python train.py --dataset="views of escape-time and Newton fractals" --color_jitter=0.1 --moe="expert_choice" --moe_every=1 --expert_mlp_ratio=0.5 --patch_size=[2, 2] --depths=[4, 4, 4] --widths=[64, 128, 256] --optimizer="soap" --lr=0.0032 --beta1=0.95 --shampoo_beta=0.95 --eps=1e-08 --magnitude_pruning=0.5 --epochs=5.3
Rows from block 2 of a small image classifier, named by matrix and row number. Rows with one number within an expert belong to one neuron, the router's apart. Each number is 500 + 50 x the weight over its row's rms, rounded and kept within 0 to 999. All counts start at 0. Numbers have three digits each. After the name is the row's rms in percent of the matrix's.
Before each expert's rows are labels from the 100 images, of 14976, where the router gives the expert most weight on average: "top examples" is what is common among them; "patch colour" is the nearest of a few named colours to the mean colour under the peak. Only what is clearly more common there than usual is listed. The data: views of escape-time and Newton fractals.
# router: router (model.blocks.2.mlp.router.weight, 16x64, trained with AdamW), inputs 0-63
# up: expert up (model.blocks.2.mlp.up, 16x32x64), inputs 0-63
# down: expert down (model.blocks.2.mlp.down, 16x64x32, transposed), outputs 0-63

# expert 3
top examples: dark
patch colour: brown
router.3 083:428506525419402568468582467583590476412508546510432447464438567513535500513585499522483504462589454460478515507473455451516519532509517417514461525493438499519541529486404381526554449512563539
up.11 096:500500596500479371500500500628567500590399394515369500419438500477500500500558513614500574434500458500500500500500500496481539500574504500500500386500570500500500500485500500500500500534500500
down.11 097:500464520500515500541445527500591525500436617544471500546500500400500528393500542500500656427451613500489500585500475500511500500500500500540500500500521422500495500415500517500640585500461500
up.12 122:500500526500500500500527500500416500500485564490500500570554423533500518500500500500500500500500500500446505500500500547500500447500401560500540576500500456587398500500349500444553500497734500
down.12 112:500520500409450426632500362500500500447469500500500500500500500574500500516500500406535500500440500500516575500620500500472516500503346500427500500444537485500500500500504484510598500418500610
up.13 099:500506500500522500500415674500500500455500500442500585500500492500470581500500579500500378444500580500436362500500500536500500500500500500500456500617442500500500445530379500500500500589464500
down.13 092:500500500500356597491500500500500548531450500500500640471500500500519439500500534634438500632570468399500500500418500500574500500551449500500500443500501500528500450500500608500500502500585502
up.14 094:414500500500500500500501500500500557500427542500602577552512500584500500500500425501500510500500414500383458500500500524306500500500500500629505382500500454503500504532568573500500500500574500
down.14 095:500480457500500471500437447418500388397496529512500500500500514472565548343500552603394574412548488500465402455500465500500500500500500458500500500429457500500421500500500500603500413500500500
up.15 099:500475500429500582500486500601486560378500514526500500500556500509500500500500472500466500500384500482500500500500500500427365478500429479500522385500589390434500528500500585438500500573569597
down.15 085:601616500500500610550500500500500500602500546570578493475500500500561500500614439500472500500503444500455455500437398500500478500500450500500484500474470412611500617500461500500387456500509500
up.16 107:507490490518500482575609583500426500472500500425500549439479500447536500482606500500444420546524515631500500500488464500500500544476500500500500500467613499500500512451582500500320491500393500
down.16 076:500500500474500500500631500497500508500425500443500500500500425425500500484569500616468500545500500426498553500569500500500500500500500500500412467566500500440541382605500581500500424350404500
up.17 131:500369420473500500476576500540658448523500500450500500501500500425500500500480528500507500550609500500553500562504500391500500500570604523500500500500500462500500500500441571648495475476588500
down.17 113:413500508527500500469553545500407430500500500500500500535500500527500500500500500580500521500711394490500500500544664500500500429500411500500500500500555500490500500540463531489593467460442438
up.18 112:499500500400461500500466569500500556443500500399543500500452500527436500507500500500500500475517518381597500500500500481520525457565407537468500495500298575500527595500500629500500500500500528
down.18 094:543522500537534515500500500654575594616500497500500525500500547605500489500580423531481500500559626386636438453557554429500500500500500500500475500500452500440497500466500500500500500500500517
up.19 103:507643500500538493421500500568500500500500500565536500531585465440394560500595538463522500500411500500406500500510597500575394500500500506500486502500584595500500500489500500500500476500476645
down.19 086:500500500500500451436500500500500500500500500506510500500500485414500500402480486500500500425607484500339500578500392500653504406437500500500451500507500494485349468524500500401464500500500500
up.20 099:422500500500441318555429507485448500508500500500468471500443500500422500500517500592500501487527500500522500500390404500500500500500469403504584429478500406570500439500500406482438500500577564
down.20 079:500500644527532500607500385615500500500494500500500500500500500451500542588500500498433500500500522524500500396540500500443480573500616382500397387500500500546511500500500464500500500500500579
up.21 105:500500319472500532533500500437500481512500500438582485526420500559539559491484545470500500565414500482419500535471620554568500472451434500500500500500500500550500649500437521533502500500583443
down.21 119:483500500500500406543519432440500509505532565500398500385500482422532500500500420435533413499582500500496416439500500500500500419535473562544500483500480446487500575500318500460412500475488500
up.22 102:485500413500500500500520669500500483500500590572383642500517500439500517501548469500525521500500408500500551500477618500500477404500500500563500511500500500500443574433500500569472500500529590
down.22 094:500542500500500500452423457457500534371500500610500539500500500616500500405500459500500615500500500500500474441500500500467449500355500500500500500434426534500367503500411500500494500534395500
up.23 110:465480500460376500411461507500500500500598500500502593500506528500611441500431358500434395435500461500446500430430470500500537557500435500447565576526500500500500431500500465500500425500500559
down.23 107:531590504356500500500418572484500506500500426528609466493500548530623500579500515581500500470459525500500538500538437448500437501452470359421440490508500500491568478500500608500500525500500500
up.24 068:423500500593465574500420500500477478601500425500500524500511444500500601500627500500431500500500504500500500555648484614500690500527500500500509500500500500508500500500500520436500468500500500
down.24 080:500500500500441555455500500535364530500500500500519500500500500500500500617316500500500504500664488500514472500500500599500606584500500500398500412500520527517463476500500500500500500500500572
up.25 090:521500500429504500500548500500465500460569587500500587542378384423390524500500495500500482572416532500500500500406500544500500500534500488500611368450500500463517500500500521500500538500640500
down.25 093:401558500557544500500476431500585500500500500500376500500500500500394413500569500517500500549500500414500500500480500500510528500500500426504500703407543492500548500505500409500500500484398500
up.26 093:500500544634516500582583500477500595559577500515500470500500367643391382500565500472500630500500500517460500500500500499478500500500443538500500500471500538500500500500500500438436500550512500
down.26 086:418500500500372492500500500500500500524459577500500451579667500500530500459577483500500500500500667500523500456499500500500538500500500374500500500549500607500458500500465500554500528621500485
up.27 101:522407500444500546390535401500625500461500500569500488500435500500505515500500500500500500500607406500390474550549500500500509500500348533500497500515500612500556532500500573500500489492570577
down.27 106:453562500500424362495405469430500588483500500500537500500623443500500500500428500529437466446500426500500500548484500500544500601500500579596465433500564500500627500457500579500500500451498500
up.28 106:483685500394521500500500500514614465500633548492500425506500460500500590458500500500531500500500500583500416500387500406500500500564468500466500549500507500500588524470509568508500453500500524
down.28 108:560552500408500497500500538500500500548465654603399500398500500477583467500380500483538483548500500522500624500453500500540500500500500472500376503500500427500500533500449500500500596500563500
up.29 111:424503500472444500520410500434500500562500532521472559536487564500426500500469624500591500500409500350454620500502500500500594453475500500500500511500563500500500500514500512525500556647467549
down.29 115:554500500546452500500415500500500500500479568500470490560500500428368484578494560538464500500474500578500489381422455500364513431500640545355481500504500500500500526500564500500516500500500500
up.30 086:568599540500500500500557500407469477500485554500500500500587485500605500500500500500480500556568500478416567487445500500500500500415623414546500562369396500500600500500500486500497596500500544
down.30 093:500463564500524589472500653500578446544374500494593583556451500500500500364594500500500500484522557500530519500634500559500500573477500500500463509590500500456500500500500500500550500500500500
up.31 066:569550525500461409500523500500500500500475500500500446563500454500500500504500500577607500500500500500500500579525500528500547522391397508610509506500500500364445497600500375525500500500393603
down.31 085:500430357500500500464455508500499500420385437500500638500500500500552500470500514562500500412518484507500489446462500563500500374477576582500593474473500500500378543500552459500523530500497452

# expert 13
top examples: pastel; Newton basins of three roots
patch colour: pink
router.13 109:577468479461538423589547435467440529430497463572486510541569462573461574521473477514502496498421425557467553488419501546455474519437504555455416443553453480476558446544469420538573554538553566
up.0 116:448532446526533327500418500547468417535372576500500500500500504517504433497568500586500476500500500504500500544487500500500500500500378500478559499454500484390478556420435510500500500584438556
down.0 099:522393500449500500500500500500500471457434500417500407553500378438500500460500583500569497500467420500368474480500558500500561451493500411500561500500500594500500500439498538570557500576386500
up.1 156:623500500500541401537500500472558500425500500420500421564543448500500623530500401500475500547518500567538500500364545500489548500500529500500404563446420500451584544527485440500496520543531521
down.1 124:586584632500500471500500434443526500500422500562588500441500500500500596500500396378500536508574500500624500500500562500500460573500548500500404564572450500500523473500530500454500500483458516
up.2 093:500500500500500500376450500500400500520500472500454500500500500520546373500500500568500459500272500500500587618500428500500500500500500410500500602559500495500468500500517509500500500500518463
down.2 093:450531500500500435500500530500598500500500500500500500500500404572500354500454496521530508500463500572500505500500519456500545448500579500562547369621500443500643409500500500500546459589500536
up.3 089:522551522500500500500500500500502500500500489555500500500623500590637453540539500500460500482500500534500435402500500462421500355500500500500324586466500500420500500500388500500500500533472500
down.3 098:500500429500500500500500363538500491505500526603564500500500500500536391641568486500500500500461500500500500545517500500529547500500453500500500624515500374500379500500500500500361577491500477
up.4 103:500590500500580500500500500500457500500500456682537367507500500481549500439500500615500426517348500439500554500500500558500539500500500522500533435500500500580560500447518416498443500500500500
down.4 105:461580500513500500500606500500500551592500480500503520500500500569500500500500500599487428500500500547500500500458500460500421500500613476581500500502394690500500457435500500374468500509500415
up.5 095:500565500500595418500463395500500523500388405500500500500522500314526490500471500484500494468534500500335500500500555500500478500500500500500515500500500500500602408500500617446500500509500500
down.5 089:500601483500444362545500514500450500526500500500500535488532500422500629449500510419453500500515597500500500435593594500433591490500439477551567500592500500500500413500492451500553499427500556
up.6 088:482500515500538500479542500500318450500517500500452500568553454501378478500518631500545500500593630542500500500540500449500500575479574479500480500533500500526418435455500500486537500500593567
down.6 118:471352436432500520500446510464500480516485567587500458556500501618588412500445500500465500488561445498500500519500500500395545500500444431500541500500584507500397537500500427500604512585500500
up.7 075:616406500429500612404500399404551598446500500500500500500500500500582587500500500570500429518500500366500532559436556500439593500500500500500476500500469542500500562464500500468500500500500516
down.7 077:500500430529349500500429327640500500500500460462434500500500500500500500500500450500500517500450596500500478500413469500521500500500465418500397472500500500500559500500403500447559582500500500
up.8 093:500500500405527472546500500500500500500623500500529500520499500528500500617500500500542500500552528567582348569550500429500578434500500500454500504341500410424500596500500471500500548500514500
down.8 114:500500508500423363500463500488438500513488515377500500500654500500500394500483500500500500489500488570500528491515500391577448601500500566445500455491500500486500500500500517500500677500500527
up.9 104:577414500500500440500589490679472531500500500500500500500570500500385631400421500500500469500500605500500500500500500510500500617458500552500500500543586500500500489500500431500504500455513557
down.9 116:500500500484424500493445500591500520486510597513593500500512500538500463500480500517431488500422500572500513500375527500685500468499401500439508500503580509482522500639481500573529500433500471
up.10 096:588565500521500500549500500453571471500483500410500500500500500524500594383500500500500500500514500500500492500500500499500500500500453500467445555497353500568522342500565500500500500537691547
down.10 104:546561500546526500556457527500641477413519470606500500500466448594500500500500500500541527500500534343500455500500603500500500500542500466484500500599500473500521500500466500500538500552678500
up.11 136:500519500502500467434548500490500465500446513611500511500500550566553375447508500562456592517500500502426500500500500577500516402355500462596500500500500478422426433500410500500500500529503618
down.11 098:500500453507500500500508572500500469570573389500500369500539471493456399422506595500500570461500560500394443429533500487550500511531627500500611564480500500571500581500555500500495500511500500
up.12 056:500562445539467500480500449500602500500500528358589500500500397500458500609500594582500500315500500503491500531500565500500500473500500500500500500500502500500500500409500500500361500500500500
down.12 085:382546500357540414405500500500500500500500564598500500378404500468500500500500500467526574500500547640500500500476500500500500500500500367500500500535514489500500500500518443500500557527603502
up.13 099:498400513500500604488457500500500554522500430609542415500566438500500492500558477500408500500369500473478500500491606500500500500500444500500441500638500473500435500570396426468560527494500473
down.13 100:631547500494500553679511585500513554500500384574500500500500500500500494464500433500436530455500500585500500547552500500543500500500500500500500440500417500445500429676500500500500500500500500
up.14 074:500500418500500556512399500500515500500500380533471610500557500467495460607500536500595500471663550537500367500543500500500446500452500545545500500449500500578500541500500499500500500393455500
down.14 102:500500500547500444559504476500349493521500486500500601524398500500502487500350573482500438500517500545500522527500500500574500500500337500500512491500521500500428331500500484475455529500500500
up.15 099:500500500553500500500500500500500500517500512500441593500500500500443531577500422500500596500556523500443500500500500409500500544500551500444576500474500500654478682500500435597621476500513560
down.15 100:619429500535565527448550500535500500437500500495500500581500500500599500552585500396527457500477468500365484425578500478500619419505494500500500461523496500542500500500474542572500501440381550
up.16 089:530500428538484500500500562500500500500561539637462519469500522460500500350500640500500500468493556500524432506500500500478475500469453516500663508550385537609500542541500496500500552500500460
down.16 071:499500500500500514458500532500516500500500500500500655500500487500500500442406500482500500500495627329500500500637500500535500500424500570500523500500493667489573500422500481490560500500500500
up.17 102:519513500487476550521430477500500546481573500537500500464500500500500554584500500456500575334388500500431498500500500443509369554500500571500513500500591473627469500628500429500500500469500500
down.17 110:500437470500667500458500500437476566537502500404500500443407494418516500441514392563494500400500500490500500500500400500448474500500500557500500500500578500500398377523481500500500472419518529
up.18 098:531500500531500500500500500500500500500447500500500500500500507500422562500611453504500596600440500503500500500500467425416469674524500500500492412500598422497500500459500500601584358500515496
down.18 095:500461500500465593500641500477497501500611557476664623500500466500500500575500476455446500500483439500420474500460500538500520369506500500500500500380500500500500500500426500543500500436500500
up.19 077:500501580500391477383370500463537500453504500500500500500500393500500500425427392500500449465496386481519500500500500500525500500500533499382500520517444450500500500500376476500500500614555489
down.19 079:491533500441500500500500416500500500500449500500500500384535455500500500500416475394500633443399500491500500443500446500465556500521500421500500437500500500500570564500500500500500307500393500
up.20 101:518500461503500513500406472392553500475500500560462488497467500500522633386473479500500390500500514432500500500450447533500487500519500500386457500500370500500500500500500500385661500500500500
down.20 091:500619518513500409500500500500500500545500421500500500523500500560474531461500500436500500500500666400552391500555500500449500562500500438500500644417500500500500500538428440500382500500500500
up.21 093:500500500500575586519598448500428500500464475500466500500480538500378700500500500500604500500500482500500535485573500500500500500500440572434509500414489500500478589433496500441488555412500558
down.21 095:446500432457500500489423500500500612500500500407500551500609348553500605500598500551454500500509500500387500465555500500496487500595445505500500453544500558461503500548500592500524500500411500
up.22 085:500500500532576504565500426500461524694447469566573500500500421500565480460500528500500500561581500590500565392500534380500500500452396500447500500527509549500500500413500500500522489500500500
down.22 097:500500415500500480640499452429500500422500571500500500450577500500496500458602500500500500500461434500500500500589432500500371500520500500582547447500368464469500500442500478500542500614591500

# expert 11
top examples: dark; tricorn
patch colour: black
router.11 092:545459547543538477484503548449459491468564459535517486504535464536619410554505455489489519593576520480524513437451535532401569483532482429537521522501404476568404467533484462493505606471376486
up.11 089:466440492500481389500354519500500505585500575500602557500500684500500545601500500478500500591500460500500504507530500500519441500466482500500568500540500574500500500500497416500445426544451500
down.11 112:458500512500500500500500500360500500500492500506500500500500500500536500544500489485370513500451593500435540461500500500500500580403436500500487500500544377445628507500606535517500559376609500
up.12 118:536500479500574500600641436500524500500512500453392500455500500475544500590500500500414550459543573500500500395465500565565692505500500500500500587500471500500500480546500514520500562500500500
down.12 097:711470443413455500500510525500500442500500500468587520500390503390536536512486500500430484531500500574500497414403500511572558500500500574500506500500482536500500500553390500500500467532500500
up.13 113:500500429514500500402334494572350500623500500500469500500435529541403475482536500506568500466421430441500466500479500500500500443543497489441564500500474500500500500433500500485384500500493464
down.13 096:500500593500500500596519478500500424470459386500500427450500500549605500510500500500500648500500500500550500500465500500500510567365581500571534500579500500500500521500540570620500500596520500
up.14 112:500500478571500445502500500482500549487500500551500358500500500506500520500500500500500500435575552440488500570504500633500500500604393500553500520525500480425517500526500476529500706500500597
down.14 098:551462454500464437500434500500500514500525500500500500500511558502500500500500500500629500417500500720638443500500585500461500500500500500500500500569500506417384481500505500458506416468500458
up.15 102:419500500473500500500500500490563545361486517500441500441500500425500500500526500477500500500500544455450443500646500500500515500593430500471321500370500500500500500389500504500500500500500420
down.15 117:456540495477500564500386521500500510474533500479500500501500557500486513500528500500512500500500549567438498500500584553560503594383501500531500500500500568552500553500471500542756500571506513
up.16 089:518500500500500492500500500500500500353500500511500566572500483396476602500322575454500500624456604500500500383500542602500457523500508508477500500500500500500467500535500440462481500530530500
down.16 066:500503500426500500295484500421500500500500578508586500500500500500477500500472500527474500500500500387500471500496500500500578437500533437390401531500500365434500418513500528470500500500500419
up.17 097:591500488500403500500602500500500500546542609500500500500500633500500500356521500590500500500463472607601524571411488500500500500500500500500436500500413588500500489532449440530500437500509500
down.17 099:626437541500476500500446565500500588500500417597537589500500500427500500439500470477500500500500500424500499455527426409442428475500500500500500500435500649500500500529486460365500500421453485
up.18 100:500500500507465560667500500500500507500453500493544527500542592507500500616534500500572500500634500465480521510500471526630500500396500589572500500500500500500500469576500500431438409482500425
down.18 102:460393533563500512423500500500500436583500524500500500500439500500500426500500500474401391423500500500397461408500500549500500603500491532560500393521404554454499560536471500548581524570451500
up.19 109:608545328401555500567500500500510537435555517500502489500500500500500457500475550572500500535472426588569449500488291459500500448466500523500519500496517500513500500554500483500500500513500444
down.19 112:500500567500529507580544500500403580539500396454500477500500629500500500500465555406500368559552592485500500544576421525474500500500529500528397528571376541473500500500506450498500500500500500
up.20 109:507500500514500500612444428500510547458500500500500500500500461500596500500500519474500478508500448500406500500500542500500500467500527374500390500599500437430366424579500500465542561500364575
down.20 127:452500500500473507500563428500408500500500593371435500399441500500482430509500516554500537579421500491559586430500500500500500500500458441320500500500547500403412500501479500500500522500500500
up.21 094:628543582549500500372500481624509500461453525523557500426500522459500526476500497500500500500500603482500500502500500500646602402500562439500500428500548500500500588500500500500591500500500500
down.21 100:507489444500500500451500364500568640500522500480415445500354596514500500459452500538500500500500500500500500500500500570469404521631500552430526538540500500500500406500500410500499500500500560
up.22 099:500500482500415469500500500488500367566535445549500500520453500500693500500500396500500500466500559439490590486500500503500500593500500500500468500482500480500500453557584500500549457577399610
down.22 090:580500500522500500500500526500467414500479695500564500500500615500500536494521500500476500500523500489469571500500464485500500500500467500381473500500540541393533545500500500500453500323601500
up.23 068:554464560314500500521500500500500590500444500547520417576665500500407532500500500500587514500500500500500500500477500500500382500500360500478500500500500500510500500517500500569553500552500521
down.23 092:511490500394500423528500500451500500433471500500490500500556371467500398323500500599509469438500399500500496527410500500572511500500462500436500500526399500436500557554440498484500500500474539
up.24 116:500500500443504558367389500544500500524442531567500500500500317578570500500523526477500500511500500500465500500500376500500453494546500562500500564500538500651525591451501500500462502500500500
down.24 125:391500524430500613500500500500500500500500537617500507500537500609425525541451500444500464500531500500500468618500520532452500533444391500500500520500500500537500500500466673455538500392500556
up.25 093:500498500500500500500500500500500500564471500500500500500568466573500500609500555504500477580397553429398500500500500500500567500500500535500500500396500500500426500500445410356384352459500452
down.25 106:523598603500500500545500500449505459490500500500447393500500461500500500500535606556479500500438500544500519422471500500415500383500560500525500500500440500651624503500494527551616500525500556
up.26 101:498500446500500486500500404500500548498430500493467500500463538433419544500500500411500500500500596500500332526500500508425500418377457500500500483500639480478562500502531500487488616455463424
down.26 086:500500656395551613494367500500500500580500471572500500500500500538373500500489500500501464376500500500500500500500500500450500500500582500469500500524500500500432414500500500500500500500356535
up.27 093:500500439500486470500533433500500500556500515469500500500512637500500445411488544618500500500500477500500434500539441500500500500500597607500600305500398532500500500513500500500500500489536587
down.27 093:500396535486500500513567500500500500500500327582500500439565527538542500500470500500507500500500495309500500500500403519380408517496576500516461474500500500500500500434457500500500555553455546
up.28 104:500500500481500489500500555488500610500500547500529487500409500475583500500536632480570521565433467500677543500500500513500500485500500464500500500682445449516500531500500534483500471561500600
down.28 075:500489424488500406500618500500568500500500500286598449500524496500585500500469500451500500435500422519500500500569558500599500500433500500500500500500500544500599553500500500500480500500500596
up.29 125:524500477566500439457634500515481500500457460647500636500500518499545500499546500500500423496483500592500572500546500623415500459505500444492500500500500500535386500526475491425500604496500536
down.29 125:420500465586500500485500500420500500437500509464419411583526433500532400500500500585500475449604452500450527556500460537512470400578500500500464424500523493460454443500414500408500417580500460
up.30 096:500590500500449500572477471500401430510520500500445500500500500565445500592500497396386409521480500560519500500436500500582381360500500500542500500500541500410500490500586500420500500500500460
down.30 099:500500571500500500500576607471390500500500500575583478432458500500590424582538500500500500461500499500481517619500500500556504499474500500512500690500533500500500500500518545500500653500500500
up.31 105:603500347500500552535500546500498596547600500558500379463500500500500500500615500532500500500500462500500500544443474561500500500500538537500354529414467592515500564527528500500575500500505500
down.31 099:592531507491600500500500610500473500500500500576500500436500533500500560500500500500393463500500500500610500578500500500505486604487515601500433494566363526500601500500500500405523464396500484

# expert 7
top examples: burning ship; dark
patch colour: black
router.7 095:442566551512484444442559618441601503462447457471506428493445475446475468466538501480559520530556522439524488520447424574375532505564479364520542511542521503536472506460536517496438543568522480
up.25 091:482500500442537587572443444500427500544500560445500500500500500454500442498425500526402500500420590500500500500391500424543463499425394500500573504500500441474446568572500370410500476500475500
down.25 105:500586545547530478500500516500500500447534326500500500538444548551507500547516500458397543554383500480449500500384500500500500490499399443500597475488435487437502531500500404500529467500404487
up.26 105:530500500500596476500590442367500622417534519450500500500500491394500500500577488590488500500500500500500513500528500399511534539470500371500463489500500500478500514500609500614435424500496500
down.26 085:465424500500500474399465500500500500409526500500559580419500555500500582495500548443500532500593500500500500688477609496500500492500408500537559539500508500500500500500495500500500416500500356
up.27 084:508500478479532652573440383568500500500403500450500405524500571500500500476424500500437500500500438500500449496491500398500548492354500541507460500500500500500500517500500518500500553542500352
down.27 109:568469500500500418500579488500505446556500500545500500500500528440500413606500500439500500500500500520535500410511500500500500500459500456520531500626379471618560370500397500500401500433470500
up.28 090:500500500506499500562500500663500500482525500500599500633500447502500500500500435500500500466407432442500429566407500593544500500409565500440500449406500486500398500500504500500500402500494500
down.28 087:500552533500469636567567500500426607500500406500500500490575546500500450500571500500500480364500500550479500500582420500500500500431517500419461500500500557500500624500459549500500500500500625
up.29 095:583500500500467500409477500500528411500560601500367500500500515500500509329500635500614500441510500500500500500500446500500573495500500500500500500478500500531437500419500595500460445569500500
down.29 098:500458506536500454580482572515500500517500635500500527502386500500500591490576489595500477500500481500453500500500500521519567500500549500530500500416500380500500488500409563567500559425340450
up.30 090:489500500577500500500505470500500388500500500500435463455440500508500592462453366500607500500643500500500409500536491608500500500454451500429523500500601384500500559500500527481500575451500500
down.30 112:546500500582487605500500500500500401500500393500477500564500477565369500500513541500402583479459500500647534434500500500500434428500620567500500446500500466460455433500500462500500500500500453
up.31 095:500443567517500500408482500500500500575445581500500621556411452500484454500500500584500500490500500477421500507500500525500344397568425497500504614500500430543500500500576500500570500500532419
down.31 100:425500570476657500516436389500500527447568500592425500597546518500500518436500500500565500590537558500500500500528500424495500572517449477500400500511500500373500500554488500460500500485511572